config = dict(
    train_examples=39062,
    win_length=400,
    weight_standardization=True,
    stem='single',
    beta2=0.95,
    max_precond_dim=1024,
    merge_dims=True,
)
Rows from block 3, named by matrix and row number. Each number is 128 + 24 x the weight over its row's rms, rounded and kept within 0 to 255. All counts start at 0. Numbers have three digits each. After the name is the row's rms in percent of the matrix's.
# convs0: expand pointwise conv (model.blocks.3.convs.0.weight, 512x128x1, standardized in use), inputs 0-127
convs0.333 114:124105123161160149118101165143129072104135173129150133122115126128143177187119156153109119104117118133114153119161107131105119155116107098165137093111118129094129144136102157131145122151092144097135128142092099126151154124125103098165148140128092129106162142212127145140140147150113141109135177120129134146099114167137132102187155115115144140143142113104153138132122170151143132176156
convs0.334 088:123126116108101135134120098137092130133149088155095113142095096113114104144120172099097157130102105146125154138119125159151127120143126100170128135116096107111136213129139163106108115131109126171122136127129119143133114108107135111108126142140176122109146098189130111119114119098128147090101153110162131136125170134100141141113114169100161154126147164167103133089105174125154161071127
convs0.335 116:147132135147111140137169147147146127187129184179104130169139145088141151158118099149099104153149176107132093083153148099159144148100139134103112143142084115138107123178086112126167121121102139139128142115122095150098138141133137146158193107138158124132108121138144119124143129172134168129133103138140116139139174145135082127120141144149143135152148099122086156147157134142136166120127
convs0.336 110:103104106101130092117107113148178120096124118132165156143132117098135144117111140113087111142170109114182120139145166154141166100161093119118116138118111098100132133160128183119094101100117099121114074101139150150134124158108107127137138107140112143156163117143099119125135112111115134090084096140157145118108101070107147095135109111150142149117097109075126114121124096112163099126086
convs0.337 093:094136147152134118140136118090158174122110183116127157106131170107136101164145144094095115107104146134198104120139142150134126171129093122162108110120130164079147135104095151137085127083140103133105105114149100086140101124138108160170121133144116147138111116143119116123125127110157126113124128143102117099158130082156095135088158149149130161102103144138108164128115133097140151143084
convs0.338 076:125105143160133129098138096122160127175149136154084114130112117099115170129126140155172061168124102111083098162111110145120162077126149110129146120111114118128156113110098138183122114096090117138127122154156069145133126083138136134141106125101162136124143128075117117127140156107132147117118133098127084132129099098144147094146149123128156131140123080117122119137109079119141165132097
convs0.339 113:108153164190160145061116086104109136096140118127136101120130119043125170163065131113121131109101175164143120140178117150159143138134112133085117124120130133100139135109119150139096124127100114150152134162093142132152122124126110137118171100104124120141089116148106116120174103154137172113111135124125135131119102132156130117135109120112104101138108112128133155090120134157123099150136
convs0.340 096:089121140137125108122126166082158147131151157154098171110153172098095128146100147149103089149113146147110124111148126151172096159142111094118144096110131141089134138097111137086127106112139133089155125084127124148142138100135139158165147144136153130172153130151111121156111123147100090103142147150120100096137124123149136135090097109076136170084135105103121154155127133099145131107077
convs0.341 097:139115135163129136089085069123124134142113135138118101141133150107145135123123165108127112105097145167138123139103162137140143117133097126142091123169148088110148168129113196116146098125116154176091080147166138124172073137116116144145150157145101115127125153150158125108137144094122110083128147080125130125157108099147108124106143137128157155121139124162092145136096097146140148177138
convs0.342 074:136141107166114090154126117144114144139154138098100104093138111127099165133121102122126106155090123099103109156142132107107115132122104125121181128175168081148085117081120174158113108142122168149126116122137124154097108131142148112132074108158125120119145157135112132115133109155090102121150123099115086142165141139126110144092160171128155134136117115136100157174145170126072143164132
convs0.343 076:106070123169175172109062141139126118174162125097136089118149117121140112127091091096127109111158081156128124141140146119095101093114137131138068116110109127076151107118085148120151128125124172154168143126166112132148099152126151103140126112126131092125156140160142125120140167127109133106161133143120166133132125120135142107133115142185121134163150176123130141130144123124144139122105
convs0.344 082:128130105120111128150071121104128168104145122123103101110087129124043127102120084119100164151103141142122119119111140111112164154135112129102105164158132139141130162146125114094145153131153127156130134110111127111117107098150114139158100145148128117098107081122124139175116064138142138126109182123130123121136114111113118147139111083112185152153144139144114127148116164136163136176174
convs0.345 080:147123171124105110149156150143155109116140133098129087134096098118147149117153127151111103164142147089127120132148129121104125120140130137091117131115104106135165091114124146136133154118130109130127149143149112096110176121098150120127122116112079151087134153141123130149079132116098117035123099052134094136161127168139135062139152117140143110130124097154110077141146135123120129103119
convs0.346 078:156131117124080096141084139199096132101162146081117121141091128156123113103090091128135136159163127120133089130115135123160127106167103109121154125134122118118102135153110129106129157102124159195125157192115109112107098119145148108123144133111122089124121090114118158154118116097112144089155123083080111109155139126100142134110132100161126157114107128106144136149162150140108137109119
convs0.347 097:137087126140101134104142123172097119129113143174127135123121124127149146131113124138130159124156129170075159107110109126129146161109086101136113119132122102157112129107118144111115105101120152133127158104130110136132120115127108103134151165096126118153129108169138103153125145106142123120129070162183151128145150119111133114159114125122110182160188089156160151150123130153116185211109
convs0.348 113:125158122114075116147111161128178105102105124132126116093092087134135170076145111077135131119140149163142104110123114168164145097157157094126140143113167083146099108118119126095133147127133151105108117145093104115114140117137155158119122145093114146096154140104147125114146152102090139144152141140123089108160132148121174107146114130185117151103109144163092157138102151098123099123109
convs0.349 084:141133066146136112089076060154156111123112142139151165106106127077110127137112140101126088138118096104118095146183132130118176135168118134115132134091133102147121152101125150145136121110144127150104161138130173138148126159116141136165149125151119136151142151118109189117114154128117105104144139105117099151119137124134101130094128117134099138100130125124151160134144084063105164119148
convs0.350 086:190130153135115095112124101098121130138138138138190091115126102103138136116173137114140176138108155118082096177147141158150098120117127130173124108151099098126116178124143164130149131158147149149127109118108067093125091147138149136111121086131105076092125085135084114111145100122123169110135099097095154155113132146142128153115138110134125120104132146129110101135123129131136122169132
convs0.351 086:152107189118092103153145107085117117091122097130112114100109134118113132124149123124132142128166103168138115151097185111145174139159124140151102072146152130122132162101117096121133123152125110104097112165158145140109138144113158142094136099102152132071106087093170202153112109092118122124163112135135143128124121109118108119119127115159117123120100177145123152138140154112129122148142
convs0.352 102:089114119135116152079094120135143090118114159126155136107101162106133145115066067100150150136134142131136145109147069161162146154124128128166107127132134129097085133123158126135129093117130150163163128160096084148164143121111150154126115104134126140109172102146074137071138117153136123127108126101111156138090145156122143110157115162102100105122114150150149141136120151108093117140139
convs0.353 109:121132134108135112122177109097141133130142072142134095112121121143131136108143116137148142192122121146092104130103117147113135118098106122136100108129107154127138115135096135196146155072108162127120139146104178140103113138099082101151113157146142131111141136116142145141119132121088108100153103155148151135117139097151186102104157151084141129089071143141071139126115080137129108130124
convs0.354 106:085131107127102167109133151143122131133109127133137082128154101153120119161087106138164149102136116125106145142124107126130128111167111105139119147081135083106103117156098076081111108137187140100173064166091117119114126094134157141119092121156124143104123124142111149131165111151072159160167124107144134148116123131120141127131133098094112108091140130165143107125143131148122130083127
convs0.355 116:174109173138134122124146183151125140155163132179107127147105139169106127109134159126124178141169121160105111122109115131157200123107158162126136093103082137143104119142144123108130102102109140110122127184099140144148147130128174143119138135110125157129137155146143128137123103171138149158104121165106145115136144099109139129134123143105150140184126147083146148116131085112131074141136
convs0.356 106:151132125099113134104104115121114131110115147155119109188097087105108097134109131133108108097104151132134103127152129131101147126099163133115179169121132110149132127138132145136119126104141147143089122094136066113120124145141145091169127066102128146099110124084131120088124124148076127129177129119087141148157144117142103111103117181139101122141096159113089150191138113128112137143158
convs0.357 114:136161099108093120129146120129098106149133186124107137131100135128126149111084190138131140130123118168139136115135127104197141109125125085115157179139135123146069121142184136149137095159150127139127111140090166144098127111131140128110127138132088169136147112120103130116180124171132099141138139143129116105142096161105120128137085153142107115067147144143154107097154136140154149111114
convs0.358 119:094155115086109118108112140066098140113094130165153139132125134132118152110095146122114124118094143067075141121121079138115111164110096142099123126120130120151080137109112147121101131140130139102109155062136164158124134126136086117086134162129158135128098083126108138169103091147155100128126126150113144153111148175129149123116096097114146137126094173137139129097120154147106109121145
convs0.359 095:150165128164103124134165106112154117128134135123135128100131109094119152123118142091158110098177157146098098142108116125107114121065090088120125086151119064095092109115145136105094109116082109123154175101130116129164117107140145142139102121149166111102109109089153138149136136145082110088159128157128153142142160137124133134144131117149141143167136163135126165124179122130153128158104
convs0.360 111:138108135103157102120129172153148137107163153133120153138123145134142112135123144105120112092139155130171108180110143100184132149148105122082110111159113101100107078126124128137107129134132123145090165111144148158118162161127097121110112148093118131126103111168138149192146116148090172132165096102114134103130103118108175101136122123136099111125105111155179130118062135122116152127118
convs0.361 108:080155171128120145167131174126118152133089143131113127173095158148093152112130165167104090121112106125119106090097085105164093148126125110141106127137148104141111101063114158117129109102082100117110133136116143158137185141079169133115120152137134150124125138141106148132172106147137132124151142131123137125156148143130132167158164152124142156132123145152145153147120165134110130113179
convs0.362 090:117082139146131147129152122150135150126167179133126173095088132096124141153133124133112146149141113121111157135113129163125172098126119139113140145175159116147103164142170169085129113122125139177117123135138129135133109153133180124136146141112077103114080105112114107145127135159145148104129051155110131111139127109108096168145125121160079183122103140122133108135149127166159140130135
convs0.363 095:085170159174139145154128119152091095104127117152166120142149151075105163144126098073120102123104165155150110148130125112103151070108091130100130118144123109139167129152123147114101127110151154172151087130143132112151082118159132155117113128115146177135093129141134110111145157142123126136161141144140138114131077093115137132178151135129099159110129114105106133156150098120118155162133
convs0.364 114:138127126131126124079114114115166125128111126080111131148114110111147112087119131133142151148120104096138155125131117104140158148133125131096116157143162123119138164160102128106117085156137130157109106150039172143187159142148144140124118095160131188155117107148098132155124109173158118096142133111137132114094106125151111153124124116147097126116178143113175088149134160130143121158102
convs0.365 080:092130104121099132144115156122141131110115135108149149117136102116101117158104114125132163135092119086132165155149134159135150132147132109152110104143135145119105122153141161132074095160146121165132108160162174164135138186115118115140082108119155141103179129124120131156137170143140155167106139151107089105135125112075144113169098149162096142105140153131124145092165111169143172106128
convs0.366 095:116111095129126128113117160065115167104137134107129163116126180139090147166116114157111111132114139101117119130141078092183137130132162143131156115160159123139122085112100116131131062099147128119144083086167128144082107124135132150161105146134122155135084117134125120177122127093160141110125133149153079107126110078147125119118139128113145148104157110125138140156156100156129114109105
convs0.367 100:148089188078143150123127111150097124110085130120149118125127119099179171122135110108135104120140148090144090126151106116153157105160131140139134115104139124093115128135134140188113140122137121142140141187173122143133164151100092114123123109084138116131136111123178188154151136134126134105113137127136121137077152098083161110144139121131100146151173140123124115117148080134086127144134
convs0.368 091:140125136183113114113110141139147144110140102078135101123108146115091121182108116120085115113136130105098088144135138136082114076125091065142128104125136138087126153131088139106141124125179140159128099158149130118143132119133148176103128104136142102194102088145109128125151165133115135131161158128137150140122072129148153130156115132154143163161144159145130163137156130098120127128127
convs0.369 102:114161059130089100110167143160145170161119144131153117064170122146106174145126148135127113144152164144126123141131095126174122133122135114140124104122148123130101143126139190135105121150145129134140152161123137136102070089115126141139141079105125103148116123084095137109086144112101112100151106140130144149137083099096157137112123119149113166122159130153166109128131123124139102110099
convs0.370 092:119090089127090106158159145150129136150123099114094104136137122099122129150089145123151100127103141094140121142160077154166124181139149098142105133111126186136099098134122132121139126095121150100104130116123122160114082134139113156170083121129128128131155171091075157092118154136073140101113125146128078148153139141131098154130100126133144150087178130130131121148136133136159143123146
convs0.371 096:096128146123135119155137129092115117141127104113149144104121083165173123118146109148149168113158186168143107122123142117129154141130125147110175112111129145120147117132109145098129116101080133119123103071122081120158144142127147134129104169114185176167160105103124128145102136143102118172157115132157134153132130162089134137137100092115130156115079131150133092124139113159149124163081
convs0.372 085:132117103092155136095116125106149123133130117116124100123087142103109141129087129118144154109160108149098120148185152151131183152138156150149143140055148103101107164144085151174119094151115142111126162117129162141113129176135110163175155095144153135138108118115125137130117127119116130140137128130179156096131093151121112081126132143176104087128124123116131127119096134122125114076161
convs0.373 092:160128131141125157123163138134170140075119078075153105131117125110156146116109135141092110105106119108182145162136119112098100086145139156125185103146145121127159096102132104149138120105144182149145130116126142091127109114118085103141098161133106113143118115153141150085113134128120114127174142148086154088094175136126158112121085128092150097119151145113149125138098144119120121145125
convs0.374 089:140129137158144138127096149100092094155145146142133139149125140101184055145081130105105099096140106126129132138153146125096135122177157121112091147125143104145131173153167145111117152097121167076120124119154108157119103118157169123152129132145096116152158109150146098116155155123106122126150118158121135133173136127117121173113091114081172094116134121143146098155126138117123128082126
convs0.375 109:100131153129142144172105109126139104113074165136122141112163155122156118141111160097135174138145137123117098124119142176182149149142126124131143122133083124112088148128101111139099161123122123067086169083159157168127155098156084120108135154136122141132106148119146141114084162106129110130108095131101137075099127119110113117143128118147085149114098112145136157110105165106123116151140
convs0.376 091:134096122132131123114127128091103096127154117113114115142160056161105119130095106096117131116134112103133137131162122101136146121109129155111089105065124115108115161122149121116100150175157183138131128098110110130153145172092118099132139125107097144131121137133106144169121104195090142155157108125147156127160097154140098110151104092130117153112111180117169121142148166129121155121137
convs0.377 100:158129160108145102132120113094094128090134093114103158157115123132184158107124153163084133099145091149150104188131127123140129100121129095102122136160102078112114159118101134098126111095114131154128124149114135107160149123160141115117152157111125165117139102129148125166156128104145136107176156147148111125128157091146145116126132071112136106126117141145126111104058129143135111186106
convs0.378 095:139107090115126139094118067110160131123135123119178129131114114126125114095098143127101173134138104156091117127140097134114179160126103136130128155127149099142095115096120114138068123123120093147171139092136117140122130147122128160141093150122136123150172176093101122094129129165172137129146128086125117102106144150111098143132059074130125119099111133117114148096121147125119095093154
convs0.379 112:099148127137093166150160141128129096127127133114117147142099112112110150141114135133085112108076133090118134177179109161122140109101111125143117136069142143113134139102147141134132150153116122113165144156084112127154116143078144163123076144153139086163162120131155100144122141143103140110110178094139120142143120142088104138174141101142106147165131123144127144067148112113089119146155
convs0.380 095:107171124128110142096134145122141126120153147069147165159180162182128168140182180186165092160120119129126123144125140137128130143105120124136161150133150139130113123147134154153116138152100129130082117136095117148104141155130131136093123137149136136153153133131113108103101153162157193131123153145122160144090152117114134133111143098087148123142113113152133127107106165126100142174091
convs0.381 109:117155098133074116146149120183142149134135132140154124130152166078113130131117130094120161096136127108125124144127133135188119174134108142119141108142106145110131129116160174141093100118129106097156181072109165129120148160139108110146131120129102118112176083152087108123139139129135137150131112125144152125160137129132101138132070098142139139111134175089120115095093147162118166089135
convs0.382 094:114128134125118174114110183161179101160126143166157115153118146101112151169086104107058109140084150138092112149141099124154128132098124108136126155134095140108101120135076175143113091113108115127161115121113110121120132145107115144185126102113144137136131143108160118102112100164150111115125180147111146137162151153141099130122132161131143164140132134082109126156152122151146120149133
convs0.383 100:101130142149087162162139099075137090126145103146116113115097125102108082161153148140191113132150106140109118115155155161173138127154134152104111141126119152174139088143108121147136127122138118142125122109110123136105125163090116122145102149103124147139127076109104101101135105132125154134142140118175126072111098121118137133144122170143139135110123098143125190157086077156140154157120
convs0.384 101:129126153122150119119089146165128140138157145175164094126122112157108148132106143164155136114117087132148123125113138089121119144107150088120130116154166146151109131186122131107109136130124092127112173128156151161122111121149155124141139099163098130094130124111179121080125119080124166149123136160158113131069103110105121125182126155144104090069116136123132131103140100142141173122157
convs0.385 113:056103099100145181130176182124163125121091089152101126157151170152138126145144130144120152131106141132146156133149137180134114124138156093100084138119173139098158134137140113145143127121141092122127105092110101134119137116190139145135174123106122156123163132105103114113138112142079126152115170109160128149129120131140149126143155084113109112162089134123104120117139135117138094136134
convs0.386 108:158125166111086139131169160151164136152149151174099100166087144089124124133107103084095097110091160163141122113130096099106146110122121156150109111160094114125110142157099138150154100143129149110095130119158126112127145152109139148157150095075144161122108134157136112109107137147128159110145146179125126146143145114114144163103084148124139096131134139069090158104122139138133141133146
convs0.387 132:152104140109136156153114096177138081123133132116117137153132090116135168076152108117172119151093121101142118173138124185102114104127127095128121133100125084126115129160143124131143085125129169139108132124121131110159114116093085148087099118141112106119120131137177103136116185121164120138086131153147108118130154085134196132173108137120129128120161100115105143129125133102153114134155
convs0.388 099:160109163116117147143140141138112116133131083175106153061111133077138080153132086138109147154127125129152102142100139137090169112126100138128155137156105122126111138152123139126155153135119122081131164120180138127109133113128130085091128106114144179132151127099119099142128117113145135135165166115145114111116127107087083155105147116126117142067118169117156133138112137078107131138172
convs0.389 107:125118106109142140166105127171119130141131108159154104150113138139139112162098123110161128126080139112124101102112173098126123082156151106124134154143120139144117149126140156133088146113077190164140101138083116112104124129151147120092161119137099143126132116131136120133113098149158176098137101091108132077165133206104142130129159110164153138127142140112106112162126136139163164128142
convs0.390 091:119136130124153107143128144124139139135127171138103152077149136113112142131095171131121163151153137132139141091127160193137106183163133109116147105158157133116162110079138159102138172143106093147111146097139137113116146132118135135151130151166111129136123119096093083114069082130133152108129109110152087101132126127136123118128102164128122194117105090153124133181127121107118148120102
convs0.391 096:149115143102177090170135130114109130115151134115111117167178121152145098126133125115175154115087125164109130079132143151149115133122160101155164131116137119150144177165132093119161126160132124142123123072110124118063158158123093144114182136120123133130140139141070129102100089111106124128158121127143100117170146134124090119140113099138108130104097125098145112143141124124130183136125
convs0.392 093:112117133150094159147146164112179066096150118122112130147118155140106117097120140139093155137132148153114115149122135168101129143145141110145190114169157127134102133113110102128175122102104121153107115094081097145114151107165171132133121123126140144143103146147104094117138136098146123100126199136118133108138114101115112181106122129083131160075111107130095136142104128142123090112142
convs0.393 103:099150124092107146138162139132115104178095124170107109131152096108139076174116128121149111118113153096109128135116104104140137122075104111101097108141144146100100067119134132106088152143136131130106056172099110138161139105114097142095116094081104145156090136109125114115133146105107112107123133174152149166169130105135136138091135139130124122108097102121101107115131138124123141107115
convs0.394 056:095139157158155138129140109089123104118105116187130145130101121151115135065125121158111125144121095145150086138123137143136096148143144126119154155149127114138176133119099183123111108104113115144109153077136092107151138134133156091076101125130141087146099102122104132159129138068095095078126151135098127112167133108134135131114156156141092131141137099143121163151115106136113107101085
convs0.395 098:093117139141140076108140107129095144117117154126107118137111135129138164134096132104106120140190144151125158091117147130123141155155129150124115083120145108177086128145149104143145140160148140163138130118137116135103163108071203097147137177139128129118110152174139109141122134138160145115131139137153125113174082095115137157134099135123108120131127140124165145151127089067094120149160
convs0.396 080:092131159177093143153118099152110151179108126099063133163178119087127131143112179142141110108108155151106119133136138129143154139142171114105136144122140145141148126113117105180109126126126138126116118143090092141104157090090134113113151148112128104145129148135079094149122145107142135095112137142084110077120163094169113115110114158126111110137097106127128160162118105118090140135111
convs0.397 055:065114139120150110158119113086142116115142116129081154123127140127111092071134136128110167129116111136142089111141150140116097115126122136118162146116164122109106119114102125119129120076105122157079145130161108162107138190167142118159139145174141098148140123126114097163101124114123111101090175142112126096151146079083130147119146099090126154122120137131112103159102124153133170115109
convs0.398 082:138124105138151141147084125163150162144129127081104113138148110097144079132093125120138146154111123140158104134126103092136119117122141141116098163073163136132140120132077089145100117086084142151169123100100086162102142107147145160117138118139137114130126116162130131168137092120061140109148118172125137114150180117137099116126108119169141118117164162159132100156143119139123145093138
convs0.399 089:131134118112172168114101061139115115113131103121125139173123084172141215140088166116108119133094132157145132125136112153117163108176144121140147129129123126161149120137101129112135135142152109141126132108140144137134140174107172094121089113163129108143148140140154171148153118163119150123145135096124092126119143123103151142111129156157146118124180140153095142113141127104094179133110
convs0.400 102:175119130118114133186148144115097086162111139139056098139143144149122119116111154129159093147131122154166159155194124140129161095169090169151150123132147112133124134141143137194150147119119164133090125118130103133153110152151147128146087162125134115148113105143167135162135124109150132156101144104144117134134092119100133113122131123105114145157122119149111106139094140082122158115164
convs0.401 074:096100115148120109148135094133132137149140108136131152150092168141115090119152174124108164142134120083122117128112120125078120077130144127151184111127129117121129100138117129115117128122113100109094088158102147123122149153113144101126132169109109123127146140144113157125108157127106098101137120138123149126173099160118155139113158141180111095150127112126111053136133170066166080155115
convs0.402 090:092089123094144121156113138116109155127126128148153152129067133161126143082131110111176163146138118134175149098182166132140121123158110118110128125086112110143117165116098117129112106135111109151098180107117147113101143152175149064116132128086138113083125131134112158080129140142143133112117105115138132097104161098116125115112139123174131094118157157140116143139105141143166146093138
convs0.403 103:161093123108149103167123137147096171122111120130094108150120129125119135107151170133114121102154126135113125120131127133074154069174155172122123095088150078138136112147126162174159137171138097135125140139121098081134142149142131112114135137110110093121131137142152181183159141151093124141124114103108156132127081160120156088135115132142097133145122106105117127131095169122127162096125
convs0.404 135:162122150147140127144106100139096113145139140174102111120102129076133132097125124100106103136146118114132150078142107094135130138072162138134110103117146159117201092142122141133163147155069124151166132147122127139139118095113143094155137146118088132141119118136137099096122139160115080107080136142156108125099145132142146161103147145135153132160103110145117166077124134155112161135090
convs0.405 091:149156139043146120131147117115151160131131141138127119125102142100121144108120131127101153146130136167125096143171108106109084097143136113161161136118149143136169139139094072129121164086149129086114104088135164155088073136114164133108145121117132130094125142143085121146140138150141114096114156119088117118117117157115107117147117124089101176133147114112102174107145135129120161122090
convs0.406 082:102102098110172103151122134123085160125117110131105142146156138178098100148132147130107093151102104103142114133108152118121129110138157140135119132113121166151163155103138150152104149111137137171098163122138128156113135182122101112106120141153128148106115129164096147076127139116088129141155124127097110073174109186103113121142160128097156140136102094147122128121126096144108120081185
convs0.407 099:134174138078102124159125129130166118121147130136146098154208095178107125122107118144147133149091092141138130108105118135131131126132153107113166150109099177137135124098137117122106141093131138165089114109120133153132111093135132146125112101127106100186118150120175161100130175145169130109120093094139149110130124148083114138141143119157111087109168133143147100154113125095150147106118
convs0.408 127:159146150108115118137099062173118118132124153142132149096166130068126131135114158111135122149167105119166162098151113161101114120082124150108098132157097149138137158094158129110138159138112109134114117145169116142147092105138111131132146132125094171108121128099121115159089136120106129098115162156131123091126141069113079156120106124126149163102105116096141116118104144086102132104100
convs0.409 127:129138132120130169151128132144106076135119125129168137148181128142127130107113115101121106110112115122115153116132160101143106105126117140128132159140116157130120103127164137136088188145107128179061089092097158136117104131157140142117165147105114117120107180174128141092159150126100119145081110128165131144137126102138148135110121175103131147104104146106138154153179141112170102130168
convs0.410 096:136144140125139188119105153142100078138119126128150152111156139138101155165115175169135130177133157135128123095104119166122094153139178100094110120132135138117134132143155137079128133174085091161091155148157112130130137120137114119096082119140108171124145161126109120127113138139113133102127157064105163145128125118097117148081160126080104151158127126152112134145105156134137122135132
convs0.411 082:133133137129110126137103116121117092149140122145100172106101099091042130146153100099133167123140154093117112136113135082105111121151109145115124159108169111144127161131129167115092104114104131134126182172156148147144143101116130130117120137121123110151159125104114092163117100073138123135142135133144110092126122166109154134116194120146124148149159142087138141178132120108117117088152
convs0.412 072:108124106112089096151148138136166112143128130096121149132113142089098129102128113149149096099131073064123102121133127133118124059139099115109152127084120159128118159107150146140122125139129155096125118199141109128133105106131151128103116142130105095120117133097146169152125101102171126099109094130131111096168121192100095127157141112122154157125132134109139148148170090102150130112124
convs0.413 096:116143142151131134148127123128153182071112122145136131100147120135151096135145165110108149138104140129156116156141148122127129172082119128131135150100113158160145132147146132122129094092086100074114125117128104138160139120095170104139175108186157138111135095139161135143092151092104081111118137182129149130097136123144170141117059133135091100142129122130144137127127096107118110120094
convs0.414 088:115136143098170119151156115115135143134089188140077081169138091162163112117125100155152129137047125131132132116141179082109117128151129180103149092111118134147124104119111096122121141111088116153123147101127140125128151161109125126133110166123148106104113152100126115098160087106107141153120106100114110119096087177121158107117113118132156147117129162124140120148129120128156136111147
convs0.415 086:135119150144141112158182142104141146173130122146098150116129103164159061120156141147123122159137159167135129077118134117140138119107143147173143116114149137133070105120151163136117128137120094155170146151134143094084166137105124101148139124123105130146129095116160089145121168107131123149161132083150134141172115113120112181087151115142128110111133144119131110122147112160187109134143
convs0.416 082:119125146144115145160106126206091101137086140135108117163118143124128111133111123182155108132126111083101165134151123123155147125155152134139125162106125138110116109133147138107099135088191157133125098129124124200174116138177164130099129119141094103161094138139130147163146112129156173110148124129110101138105150115142117124133141095103124149123124130123155151118116111146075149083124
convs0.417 078:090124116145120103117128117106127126162080156146087122141143132128132116141156131100138111124099129078106148139113159114135151145097128166168135144127104097199148149132134150120117144110114113127152121149103135171114117078103151156134119142133127124120159131172123113144142135156114123150129106136120133101107066145148166116151090167174129101154120117145152169178185109149132099171146
convs0.418 110:161107116094093092124081109133121120140131104166108089139183149128107101122095139164119142171116147131151172124147153121142103101112126170150114108137142136126088146128143132120089175114113136149098148155092097096144119169146125103131120112072152121068095122097162141154130109145117161173101110119129126130160100170118136112114099128122120159116105116109166144146114100128135106115134
convs0.419 119:136151147089136131090174128137132150094117149146157099128142135147141082180148123127128158093155167094110161134149149114110130137121144149095134111132124150158120089168133098133134190162170143130131069156054108135135135120173159155107127112129138138138134149129122149128160150143149128136149111173140162158143153108142143112109167111151149104110108137122123111153147132154136170115105
convs0.420 097:069166209124155175103161144102081118117125169157098127123102179122161118116109166125089158154176163112098136143126121145108115148136135137154110117126127142104148086100127118148113121145113120108147118128169113140152116100146120162097119126104155121144127118137096142152125168111159163145148155148138129142130139144160140130129158167139102088151106114122164126101117129158133102120117
convs0.421 106:154122145148141159117159117181127130143139123169144111156139142173150102165139115156187123151087127130160099138125146110122173069160131176165144153189117100124081161160144124133104098136117155158141140122131139126135117104138164131114138098138099154149168119096089131082096116118115149111154104143132153107146145148129112128126136118159148138122145136143139101158095142145121094142144
convs0.422 097:140154109106145099084149160114120133129107135119138147095138122101193141160101157120118137123149133119147143160162100121169123179124171103138123090124107142149169170124160142140121105161153099112092147088152120148160100093118108163099108105157134118106074153144114126098119134099079105098090142176124099148114118104115149153153121159119123122139155128168119140141147132105120128138128
convs0.423 137:111185152107138115140134106175149141183148148158110125134164111121125150136126157106164089121154119108121118086123134161136115160116127125166147133106171132124098114087121104164097132132125143116151112117158120141174123098115127133160146131141168112116140086129152083124098150090131152147102139063133135127127144116105123104112150159139166150103131131128114135112130136148103183200118
convs0.424 075:139118150115144157160148157151102123104117112111141137128129130140162088123108162102105144127131136151125131170154094151097142129123146109123131143107123131097151165136118138121105118078130131166110149106142140211127121171109107115089110170133107142107127135159139188119126198128119088097081146117180099160131125125113110160146112116119159113176135145130152095114145108128159121109123
convs0.425 110:104163089120148102097098149157113123131107101120139124067129123109125117182112101160108068131137125141135122170131110099134128133097143096147083133142092095129112131135143098058190150112153131127139146160139165127110108118173153120132135092171145109128129139095148151116144116143118115113153114134134119125140124106069117121094102134166081133141154118107122096120118126120162132140156
convs0.426 111:132138159143154142187098133139095074158113134124123170102131139084107116129108133112145126131101134123127125117088115143105085142140127112124123108137078119103097186101130142129130145127104113116107134167177154112170138130111095147142127117138094189137102172109146114126118110102158130099108136157115121102128162139120125130116103186124131180120110100152142177153124143151094155155124
convs0.427 081:138116138137138169182187111117130145141093090187134115176113122114155119155114136156174143104170132108153138096119137119153090128133161122111108107098154161105140087115111082140135185081133096138113130119165160090111149113163144156107105151158158122122120119116129114124138122110154119125112113086155086137128146099100119125102162145144123119145139133130122121124126073143147125122155
convs0.428 101:113124079106144152105145154080108113131141109131092133132121133141118135125083173147111103094095111105169140114154122089148133110084131094106149147142130169079138107167141067166123102144157109120139141100136112133124122143082147128113115160164150113143149110097125131119132124162100117094145146099126147158124096153140140136153158180169153121121133134108184133087150153108131119149139
convs0.429 087:112125096105149065083095102104111124169122134119112087103168082093155112103114158137131125157135130132137125117165104107121142146166122121133151135104137108151134122157158109141118101086136140079098105147171105133108131102140079119119072107130128126087074127153132114133102124131112137137135103167118138123106143119129183153131130138100163133126179107080143111138164115131149139142122
convs0.430 106:178130116123095140159108121137118126124118126139119127147112145139150080134127132130131129120088092114104080106085111096115093118078125132116129109138107094111082081109128093088114070101108146160172137131141127125157160142158139151166181144142133095147175149150164139142119137164126138157131142099110123092112094100102085150125118098123122117079111130107118113134117114107129102140098
convs0.431 086:114094154151150115181149085107163114158125151145083161145122139161163094124129119092086156135116100133142135151124132137115122164117120064091141145098133118121135153143135121120069115134129087116095120132140154178128097186132130112143082147168119099107120136121151130142100083110106106120156164140143130113160117124137136120150093123116115092118157138149147078132116123159106148133139
convs0.432 076:047140144120104204140129109142120120131100124120099151139133124114117112117115146131131100116144136127125111067080107149097107108112093126072102155153115106103108125132099136083101100133112103136134108117176151196114154151127148152095119159153115127142135154124087121128137136143106111128110109140159184106126167122124106149122120170136119140132126162141131157148134159121141118153111
convs0.433 049:106121157132126121140164110089157142165158085111084161150120116168120150106159146137133117142172117133140120111119122148118110135135125144118155148084135116107133095109126145123138114075109134157155146150177145160133198143130175135170168176143170118164152136140121147203119167137133128125108146135113128116130107115144122151124148078109145118128122119133126085164121112145104137116102
convs0.434 093:147159107152142099090084108116119148099122129111153125154100118157120126143141135087118142138093134140145087117145102105129124134123129171119127151113138134121120123161164150157157119175130142116131174085136113115105113140119073108160115119153112107079091094177141105093145148139088143192149146092105102133130160154098183165129123140128121120111091155154129132097121130106154141151136
convs0.435 117:169098152128133138159082147132127110126120111152073099143111140163142077130100156118132156090133146143142167129134163133089122100184116170146148130134131117131128128166178142151168131103114153116138123082122113113193143131140141119156111141135127110091108124148146151127121134120123143129102129150140115155145098091091140162075117125149135134161131104122080139124106106133109112081175
convs0.436 101:118123192181144134108124100136124127168144134131119133122142128124111114139124170104100115123135136101124147100148111095102138143137153158097090131092132139117085144184131126098083133128185144123124106116142147143159116077143182166109116134149128102091138138115101111155158121095105142103140189106154170150119164099124142137121102166115143124151127091124169138123143107118117152112099
convs0.437 090:126149148125142156150122118189115097169069157126117136117123160122102119125130129110120132156114096131106148111084117136116134092138142140144114147124086136136126167080104174101129171148113097120134140141164158161123108172137081121119117151121080156131113143099119120142117134094150150113105145153116120076101180140139091142110121145128132154169148129140143141122157154142076180134122